config.yaml
color_jitter: 0.1
depths: [3, 4, 6, 3]
merge_dims: true
adamw_lr_other_params: 0.0025
Rows from block 9 of a small multi-label image tagger, named by matrix and row number. Rows with one number belong to one channel. Each number is 50 + 10 x the weight over its row's rms, rounded and kept within 0 to 99. All counts start at 0.
After each channel's rows are labels from the 100 images, of 14976, where the channel reaches its highest value: "responds to" is what is common among them. Only what is clearly more common there than usual is listed. The data: simulated fluorescence microscopy of cells.
# c3: 3x3 conv (model.blocks.9.c3.weight, 256x256x3x3, each kernel summed), inputs 222-255
# c1: pointwise conv (model.blocks.9.c1.weight, 256x256x1x1), inputs 222-255

c3.140:49 45 50 64 35 37 34 53 42 36 48 46 60 35 44 50 54 41 56 55 29 52 55 46 37 52 33 62 53 74 34 43 45 44
c1.140:62 47 50 61 59 50 40 39 57 43 52 62 66 45 55 54 53 49 45 42 38 62 48 45 46 49 52 47 53 65 47 51 50 46
responds to: membrane rim; few cells; cells: one or two

c3.167:42 40 41 46 34 44 77 51 43 28 52 56 47 49 54 41 52 34 57 67 65 41 46 50 57 42 48 41 38 36 55 46 47 52
c1.167:46 45 45 37 44 44 61 57 45 43 63 30 40 33 59 44 50 50 59 59 62 44 49 56 63 40 57 40 50 46 56 65 46 37
responds to: cyan stain; ring around the nucleus

c3.91:42 48 29 36 52 59 49 58 54 55 41 48 50 46 42 53 46 48 50 47 31 45 65 54 48 55 46 56 35 57 47 26 30 51
c1.91:53 53 45 28 41 51 40 61 44 44 37 48 53 43 68 61 37 41 30 55 42 51 54 64 54 52 46 45 51 55 62 35 45 59
responds to: few cells; cells: one or two; ring around the nucleus

c3.247:44 58 54 50 44 51 57 49 46 46 50 62 44 54 35 51 45 35 50 39 45 46 64 40 21 52 49 36 52 56 63 57 50 27
c1.247:61 54 58 53 41 61 58 49 42 38 43 57 52 48 45 45 61 42 62 49 52 52 53 45 15 18 53 22 47 48 68 44 51 45
responds to: yellow stain

c3.59:52 50 70 50 61 44 67 48 46 47 55 38 34 37 43 51 33 45 49 44 42 45 46 31 38 33 51 38 54 53 54 43 57 53
c1.59:43 51 56 40 43 28 56 46 43 33 58 30 31 43 40 41 41 60 76 50 63 52 53 44 44 56 40 52 74 54 38 45 56 56
responds to: crowded; cells: ten or more; fibres; long thin cells

c3.136:56 52 54 54 39 52 65 66 43 35 65 42 55 53 49 53 47 41 60 70 63 28 42 48 22 61 49 29 53 56 51 52 29 41
c1.136:51 56 62 41 35 39 55 66 47 42 64 51 36 37 53 38 60 31 44 62 41 50 44 51 07 57 60 24 54 52 40 45 43 41
responds to: magenta stain; fibres

c3.89:47 49 50 49 42 37 53 45 40 51 56 58 45 43 56 35 52 66 56 46 45 56 48 43 47 49 61 49 53 46 40 40 58 65
c1.89:56 59 44 52 36 32 36 40 31 52 43 50 57 45 64 52 62 70 54 36 49 58 60 51 33 57 56 49 49 43 48 45 52 59
responds to: bright spots; few cells; cells: one or two

c3.8:42 59 57 56 63 52 43 49 53 54 35 53 41 50 46 56 46 46 41 73 56 53 67 45 52 43 46 70 56 51 60 33 47 46
c1.8:60 54 36 62 57 50 38 61 52 60 59 43 59 44 56 57 63 59 44 62 54 53 41 48 61 54 53 59 47 62 48 48 39 45
responds to: ring around the nucleus

c3.72:37 64 48 52 45 51 58 51 42 50 55 47 42 47 38 38 61 48 50 37 58 44 67 38 52 61 57 66 48 65 23 49 59 60
c1.72:38 46 39 54 54 61 53 61 61 46 48 37 48 50 45 42 48 55 67 61 39 68 51 52 53 75 56 43 44 63 39 44 46 50
responds to: ring around the nucleus; membrane rim

c3.57:39 44 61 44 33 63 52 31 24 62 50 64 59 57 47 40 64 36 60 44 53 57 50 52 65 49 55 54 54 60 51 44 73 47
c1.57:49 45 43 47 50 45 60 31 48 69 53 54 45 45 47 40 55 32 49 47 47 53 53 42 51 32 56 49 56 62 44 51 70 33
responds to: vacuoles

c3.26:45 60 49 50 45 31 45 55 41 43 47 48 59 55 40 54 61 48 41 58 66 53 34 50 60 43 71 58 46 44 60 43 36 55
c1.26:48 46 51 60 56 59 48 48 42 51 41 44 53 69 35 48 52 44 42 61 57 38 47 46 36 48 49 46 59 40 42 40 54 32
responds to: crowded; cells: ten or more; long thin cells

c3.7:48 55 52 49 42 47 41 61 65 36 57 34 55 63 40 72 52 34 29 44 45 59 40 49 55 68 65 56 65 49 63 54 45 39
c1.7:37 51 50 62 53 37 45 62 59 48 42 41 39 63 46 53 38 45 44 41 46 64 39 64 59 64 58 54 63 48 52 72 49 64
responds to: fragmented nuclei; vacuoles

c3.65:43 53 31 44 34 59 45 50 57 26 45 62 51 66 47 67 50 49 48 41 33 61 43 65 62 62 43 51 33 57 74 54 62 62
c1.65:53 63 37 43 61 69 43 60 59 55 61 52 54 62 70 57 39 53 47 53 47 42 48 58 64 56 49 56 52 52 71 40 49 44
responds to: yellow stain; fibres; long thin cells

c3.46:44 48 49 52 49 55 63 44 46 66 47 46 53 48 71 52 51 39 52 36 55 44 53 57 65 49 61 54 48 48 49 40 33 43
c1.46:35 55 53 38 53 59 44 45 57 81 38 71 57 53 42 52 52 52 48 44 54 46 42 42 62 52 49 45 50 67 39 51 64 47
responds to: crowded; cells: ten or more; ring around the nucleus

c3.196:62 65 46 35 58 36 42 65 54 55 55 50 42 43 26 56 55 52 64 43 66 47 48 56 62 36 66 50 39 49 27 46 49 39
c1.196:53 50 62 46 32 41 51 57 48 68 50 45 56 57 53 53 37 42 72 41 61 45 44 56 51 50 74 49 42 52 41 43 52 35
responds to: fibres; yellow stain

c3.4:36 58 52 54 48 37 50 45 48 44 48 51 44 44 48 72 53 57 70 47 35 32 51 58 57 52 52 58 32 48 30 50 54 53
c1.4:44 35 46 43 52 37 48 63 45 52 73 57 50 48 32 38 56 48 70 65 53 39 42 60 53 57 57 62 46 52 34 46 34 50
responds to: ring around the nucleus; cells: six to nine

c3.203:60 59 58 57 51 54 48 44 39 51 45 51 40 48 39 63 50 43 40 37 51 51 52 45 48 51 32 45 58 38 45 36 63 37
c1.203:49 53 65 49 67 50 49 53 46 48 46 55 49 38 35 68 48 35 45 58 62 40 45 40 40 50 52 54 47 44 36 47 48 45
responds to: dim; ring around the nucleus; out of focus; vacuoles

c3.223:61 27 36 51 53 57 45 54 61 37 49 41 65 32 30 49 40 45 44 39 63 37 35 45 38 60 49 51 37 49 49 46 60 46
c1.223:45 00 43 52 50 55 50 55 63 36 53 40 56 51 21 47 43 42 56 42 62 41 42 57 38 71 56 56 46 52 51 54 43 30
responds to: bright spots

c3.98:66 52 48 54 50 56 44 58 49 47 44 49 58 52 38 54 57 43 41 32 40 49 60 52 42 44 47 48 55 49 25 53 45 62
c1.98:57 72 42 51 53 40 45 69 42 48 43 45 43 45 43 50 52 31 38 44 33 62 52 50 57 73 45 58 39 51 47 49 49 54
responds to: crowded; cells: ten or more; ring around the nucleus

c3.240:67 65 40 37 57 59 52 33 39 55 31 57 38 61 58 55 56 46 55 71 57 44 47 38 61 51 65 52 66 50 35 34 46 32
c1.240:65 67 49 28 54 57 46 59 52 63 23 39 50 66 65 59 43 61 43 48 40 33 59 42 55 57 52 41 68 45 42 62 59 43
responds to: crowded; cells: ten or more; ring around the nucleus

c3.165:49 42 49 34 53 58 51 29 53 60 53 60 61 38 46 52 52 40 55 39 40 55 59 68 61 54 35 53 50 66 57 45 55 50
c1.165:61 46 44 40 41 59 40 29 40 50 38 63 49 52 48 45 50 51 61 38 44 37 40 56 45 50 36 43 55 62 48 43 23 52
responds to: few cells; cells: one or two; membrane rim

c3.117:43 43 70 55 49 59 48 47 39 36 46 39 69 53 51 64 55 57 57 56 56 55 41 64 58 55 47 42 48 42 39 33 21 42
c1.117:46 56 52 66 65 47 45 47 42 47 36 49 77 43 50 66 39 60 47 43 51 55 52 55 53 62 55 51 45 54 34 46 37 52
responds to: membrane rim; few cells; cells: one or two

c3.28:54 46 38 49 33 36 59 57 66 49 60 60 36 32 55 37 46 32 49 50 48 52 28 57 56 46 40 51 50 46 60 51 35 62
c1.28:62 51 45 81 38 54 49 51 45 30 47 59 51 42 66 50 48 45 58 57 61 62 47 52 43 54 37 51 44 49 52 46 43 62
responds to: crowded; cells: ten or more; ring around the nucleus

c3.220:51 37 32 63 53 61 44 55 47 60 58 58 34 22 50 53 50 43 48 33 50 40 39 49 50 36 56 39 41 49 49 71 62 58
c1.220:46 55 49 38 40 54 55 46 42 74 67 56 53 32 49 49 46 49 42 41 52 40 46 41 44 48 36 66 58 49 36 55 48 64
responds to: membrane rim; ring around the nucleus

c3.52:41 49 61 56 55 63 54 40 48 47 41 52 47 47 51 49 47 63 47 53 35 55 52 36 86 43 63 48 43 62 63 45 48 48
c1.52:54 46 48 53 42 53 54 31 35 54 44 51 52 49 60 47 54 56 59 53 41 51 53 49 80 53 59 44 41 49 55 52 54 40
responds to: green stain; ring around the nucleus

c3.189:50 57 57 52 45 63 59 55 34 55 33 60 47 40 59 34 54 41 55 51 55 47 62 38 60 53 58 73 48 52 41 41 50 52
c1.189:56 50 48 42 50 45 63 70 48 37 38 45 49 52 52 26 38 65 56 40 48 64 62 45 34 53 52 50 41 58 52 59 57 58
responds to: fragmented nuclei

c3.106:60 63 43 47 52 50 48 58 64 50 44 53 43 57 62 50 38 46 72 42 15 49 54 66 61 34 53 53 48 43 63 33 35 37
c1.106:51 60 44 55 45 45 70 52 71 48 55 57 35 47 55 39 38 51 59 52 24 39 42 63 56 34 41 54 47 51 40 44 41 47
responds to: out of focus; ring around the nucleus; few cells; cells: one or two

c3.83:55 38 37 61 52 52 65 53 50 62 48 54 55 41 50 52 45 64 43 66 43 33 52 39 48 46 63 46 63 55 56 55 57 27
c1.83:41 45 46 53 55 60 60 74 48 65 44 58 62 56 55 55 53 64 41 60 49 61 52 42 55 48 57 43 57 51 74 62 48 46
responds to: fibres

c3.241:34 50 46 44 47 60 44 33 45 48 50 55 60 35 32 52 73 48 59 36 41 53 55 47 51 42 49 35 22 41 35 51 60 53
c1.241:33 56 45 46 45 60 45 28 46 57 58 43 60 41 40 39 50 41 51 01 52 49 58 48 56 44 63 33 36 42 45 41 49 60
responds to: cyan stain; ring around the nucleus

c3.130:41 46 71 38 52 51 55 60 51 28 46 40 61 45 65 60 60 48 54 65 47 67 36 68 53 53 28 50 54 54 31 34 39 41
c1.130:45 40 59 29 60 48 53 56 44 35 48 49 61 45 51 33 54 40 53 72 32 59 33 65 52 55 33 53 51 47 42 38 22 43
responds to: vacuoles

c3.156:57 52 33 51 42 52 51 49 58 62 43 44 49 54 45 66 30 55 64 55 49 47 50 57 42 39 52 46 44 61 39 64 47 34
c1.156:45 54 41 72 64 57 45 45 58 62 39 45 56 39 60 54 33 59 48 49 59 46 55 37 47 58 55 45 48 66 40 51 46 51
responds to: bright spots; crowded; cells: ten or more

c3.175:40 49 76 41 56 51 59 48 66 41 49 59 54 44 41 69 54 58 47 60 66 16 52 56 62 39 35 68 50 49 77 50 48 49
c1.175:44 56 59 41 58 36 53 51 53 59 53 56 44 44 45 41 63 33 50 52 67 41 60 43 59 48 46 65 44 55 68 39 52 59
responds to: out of focus; ring around the nucleus

c3.1:70 49 51 35 37 49 53 46 54 59 42 62 42 51 44 42 44 47 53 48 28 46 47 43 40 56 58 55 59 53 53 34 56 49
c1.1:75 43 50 47 48 47 66 46 39 44 63 57 49 55 40 50 39 58 29 41 46 38 41 43 38 56 49 46 87 44 50 49 55 66
responds to: long thin cells; ring around the nucleus

c3.96:66 47 52 43 47 53 47 64 47 38 52 58 58 40 51 36 30 58 46 49 54 58 47 27 58 66 42 57 50 39 34 44 52 66
c1.96:52 61 51 21 60 57 43 60 42 34 63 48 38 56 62 43 31 47 58 55 46 60 55 53 59 68 42 44 43 57 47 37 50 56
responds to: long thin cells; fragmented nuclei

c3.133:49 51 55 49 33 54 59 51 42 38 53 50 47 50 39 41 45 41 50 36 36 48 53 35 27 77 45 37 40 46 50 59 56 33
c1.133:46 52 45 47 21 49 56 55 21 38 55 52 47 42 38 38 61 56 58 46 42 39 60 45 17 71 53 38 44 41 52 53 55 34
responds to: yellow stain; ring around the nucleus

c3.144:47 38 55 42 52 56 70 61 33 48 36 58 50 56 48 40 57 41 39 51 61 58 51 48 59 44 53 44 39 57 69 39 53 37
c1.144:42 34 61 53 56 49 71 51 42 39 48 52 49 57 53 29 40 47 32 36 57 56 62 37 60 52 78 57 50 55 72 47 53 54
responds to: fibres; out of focus

c3.80:40 44 59 43 57 62 63 54 60 50 49 49 64 54 48 44 73 45 45 31 58 57 57 41 43 44 44 53 40 39 45 54 43 68
c1.80:46 52 49 56 50 45 54 35 60 52 57 45 53 42 45 46 50 54 52 45 62 61 69 50 49 57 56 60 47 46 50 41 41 62
responds to: cyan stain; ring around the nucleus

c3.181:15 45 43 39 38 49 51 33 43 61 46 42 54 33 34 60 39 51 53 58 54 50 30 53 60 39 40 52 61 55 58 58 52 45
c1.181:48 51 56 54 28 63 55 52 45 50 47 56 55 44 45 48 57 40 53 54 41 40 38 49 51 33 38 41 54 53 55 58 30 50
responds to: few cells; cells: one or two; fibres

c3.150:55 36 51 36 37 52 55 28 52 43 64 34 25 54 58 52 50 66 56 58 60 57 28 38 31 62 52 27 54 37 50 59 37 71
c1.150:63 51 42 57 45 58 40 59 39 54 64 61 34 57 55 52 39 72 70 43 61 57 25 45 05 49 46 38 38 36 49 56 55 52
responds to: red stain

c3.159:60 74 47 50 27 58 53 29 36 48 48 41 51 55 51 64 27 36 36 29 60 58 47 55 60 48 38 53 56 47 61 47 43 41
c1.159:58 63 49 60 44 45 55 35 32 50 40 49 52 54 50 67 37 33 63 58 61 40 56 66 56 56 49 44 50 40 35 31 64 42
responds to: smooth cytoplasm

c3.39:48 46 39 49 57 60 51 35 58 37 62 36 66 51 59 59 24 44 49 50 51 70 44 54 41 42 40 56 61 58 61 50 40 46
c1.39:50 52 42 51 52 50 60 43 52 48 52 35 61 59 63 57 29 53 52 40 57 57 59 37 51 37 53 53 54 47 60 38 56 51
responds to: ring around the nucleus; fibres

c3.81:67 28 39 41 53 57 42 66 50 42 73 55 49 55 41 56 50 44 43 68 58 35 32 36 26 34 63 49 55 57 50 68 55 41
c1.81:75 42 42 40 56 63 42 66 61 49 70 51 34 43 46 48 57 38 66 61 46 52 41 39 38 20 55 51 43 56 46 57 68 50
responds to: magenta stain; ring around the nucleus

c3.237:45 56 36 60 65 29 40 42 41 29 36 44 64 49 39 27 36 76 62 22 39 61 40 35 48 51 48 55 57 70 27 37 48 49
c1.237:62 58 51 52 56 38 36 49 53 51 58 32 54 49 44 19 48 47 79 24 47 55 50 42 50 43 41 56 58 72 44 57 32 53
responds to: membrane rim

c3.48:39 52 68 56 54 39 80 37 36 44 50 52 63 50 35 49 47 66 39 54 72 60 42 53 36 54 66 42 46 40 51 62 60 43
c1.48:33 56 61 61 50 42 49 48 50 53 48 59 56 51 46 57 42 59 57 61 65 50 29 52 49 59 54 42 46 65 43 63 52 54
responds to: long thin cells; out of focus

c3.145:60 44 64 41 51 50 57 34 33 39 33 54 73 39 47 61 44 43 39 53 38 47 43 48 54 51 52 57 61 45 58 40 51 47
c1.145:56 40 49 44 47 40 59 35 48 49 44 65 60 49 30 70 44 31 44 60 44 36 55 51 50 44 58 48 56 45 48 53 46 62
responds to: ring around the nucleus; yellow stain

c3.183:40 48 53 39 54 54 50 28 40 40 44 55 42 47 50 34 46 45 55 45 54 39 66 55 44 62 46 52 44 40 28 54 52 42
c1.183:30 45 70 61 60 50 52 51 46 40 48 57 36 53 49 20 56 67 43 48 53 48 45 63 38 64 49 42 59 57 43 50 55 59
responds to: long thin cells

c3.249:50 51 56 41 63 55 38 52 55 51 53 46 43 57 57 52 56 59 40 39 46 41 31 46 18 42 56 37 55 41 42 58 47 46
c1.249:53 54 51 49 65 63 44 46 43 59 51 51 44 48 46 54 52 57 41 38 44 42 46 42 03 48 57 00 58 47 43 52 52 49
responds to: red stain

c3.93:57 61 63 33 37 54 28 56 52 66 51 62 44 39 38 43 58 25 39 51 60 50 47 53 44 41 56 56 54 49 45 44 47 55
c1.93:42 42 45 32 51 52 38 57 55 42 55 56 55 71 52 45 43 55 39 46 58 39 56 36 50 43 52 67 38 40 29 43 22 61
responds to: cells: three to five; ring around the nucleus

c3.0:39 47 44 50 42 39 35 56 43 53 45 54 41 58 45 42 46 57 41 35 49 37 39 50 51 47 48 50 41 37 65 74 31 48
c1.0:37 49 55 50 49 44 45 48 43 51 36 55 46 65 33 42 53 56 52 47 50 39 31 37 46 46 52 37 43 59 64 54 33 39
responds to: long thin cells

c3.47:67 46 12 63 46 47 58 61 64 36 47 50 58 61 51 57 44 38 44 43 38 44 49 57 58 56 57 38 42 38 52 52 52 44
c1.47:56 55 31 43 45 44 65 56 55 40 41 48 58 49 57 41 39 35 49 54 46 43 42 52 47 43 61 32 54 49 62 53 46 33
responds to: bright spots

c3.233:50 57 48 62 46 48 42 55 47 55 44 38 71 53 50 56 47 58 36 69 50 51 65 41 62 50 53 41 48 53 48 45 36 42
c1.233:52 60 48 58 58 36 50 39 47 33 50 49 49 59 45 50 57 41 39 62 44 57 58 53 49 58 54 52 19 55 40 65 41 33
responds to: cells: six to nine; ring around the nucleus; fibres

c3.201:32 41 42 45 40 50 50 43 57 42 43 54 51 62 60 51 48 52 55 52 32 70 56 34 45 57 45 66 40 37 56 58 36 49
c1.201:14 48 51 45 47 47 50 50 51 42 58 57 57 71 58 64 36 42 44 52 53 56 46 49 47 48 40 56 59 54 43 54 45 51
responds to: smooth cytoplasm; few cells; cells: one or two

c3.141:50 54 48 56 42 68 55 34 52 43 59 44 41 57 49 44 41 64 43 40 47 61 38 57 50 48 74 59 55 47 50 36 56 57
c1.141:35 55 52 59 57 58 38 38 52 45 44 24 52 48 59 54 54 66 34 62 40 63 28 40 42 49 76 49 43 57 49 35 52 47
responds to: long thin cells; few cells; cells: one or two; fibres

c3.195:30 56 48 36 49 63 65 48 55 61 44 56 52 52 36 42 58 60 47 49 23 48 39 36 49 58 46 39 52 28 54 49 54 37
c1.195:43 46 50 32 49 51 46 48 44 71 45 56 53 38 61 37 60 64 53 55 33 53 52 39 29 66 43 58 53 52 31 67 47 55
responds to: red stain; ring around the nucleus

c3.168:52 28 60 53 40 45 58 58 44 44 59 35 36 51 54 50 49 38 66 48 55 55 59 55 62 51 44 41 52 56 43 44 38 40
c1.168:45 41 56 55 57 62 59 33 50 47 58 50 52 52 43 54 54 47 40 47 53 30 45 51 41 64 38 27 57 38 41 53 45 52
responds to: bright spots

c3.79:38 41 42 52 53 45 51 61 43 20 59 38 42 59 48 44 43 52 54 62 41 41 31 61 40 30 45 39 51 49 43 58 41 46
c1.79:44 51 47 53 55 50 54 56 49 34 61 38 40 57 51 64 36 41 56 58 45 42 42 67 33 38 47 29 36 35 48 59 59 57
responds to: magenta stain; ring around the nucleus

c3.38:63 56 53 47 46 55 40 53 71 38 53 53 40 44 58 44 64 47 35 48 49 48 50 49 51 42 66 57 50 31 43 38 46 51
c1.38:65 58 51 46 49 46 37 52 53 52 56 44 57 45 53 46 55 33 39 44 67 52 57 54 49 57 58 59 53 46 56 44 42 60
responds to: fragmented nuclei; ring around the nucleus

c3.226:43 55 48 47 15 27 46 39 30 59 54 50 49 50 52 46 50 37 63 52 61 62 30 21 51 59 48 39 57 48 69 50 59 34
c1.226:30 58 49 39 27 44 52 43 53 54 49 56 60 54 46 59 41 42 47 58 50 57 50 37 57 61 60 50 48 54 63 56 68 54
responds to: long thin cells

c3.31:53 55 57 37 52 48 46 59 39 50 39 50 64 56 54 52 49 62 56 41 52 44 47 62 55 54 45 34 53 54 52 38 65 29
c1.31:49 56 52 73 57 63 38 42 49 41 44 54 62 52 56 48 48 62 67 49 50 50 61 70 53 65 40 49 54 62 44 39 59 46
responds to: smooth cytoplasm; out of focus; look: bright spots

c3.192:52 43 59 61 56 43 55 55 36 68 50 61 48 26 58 50 60 40 49 57 55 34 46 49 62 46 51 49 65 41 69 27 50 43
c1.192:48 40 45 55 60 55 55 63 50 52 49 58 36 44 42 59 45 50 51 53 50 47 44 59 48 39 46 47 74 50 51 40 39 42
responds to: ring around the nucleus

c3.142:45 54 48 31 57 46 43 45 44 52 65 51 50 40 41 60 63 47 54 42 42 48 48 59 54 42 32 37 33 58 57 57 56 50
c1.142:59 53 54 45 61 41 38 41 40 35 47 49 33 47 52 56 53 56 53 52 47 61 49 53 64 49 54 42 48 44 52 64 49 45
responds to: cyan stain; membrane rim; fibres

c3.42:51 54 44 46 39 64 56 60 51 46 42 41 45 36 42 55 51 55 39 54 41 34 58 46 46 46 57 34 47 51 54 49 26 40
c1.42:32 62 58 61 55 42 51 66 48 61 33 54 47 60 39 48 44 52 52 56 50 36 44 32 48 61 65 50 53 44 41 55 44 46
responds to: few cells; cells: one or two; fibres; bright spots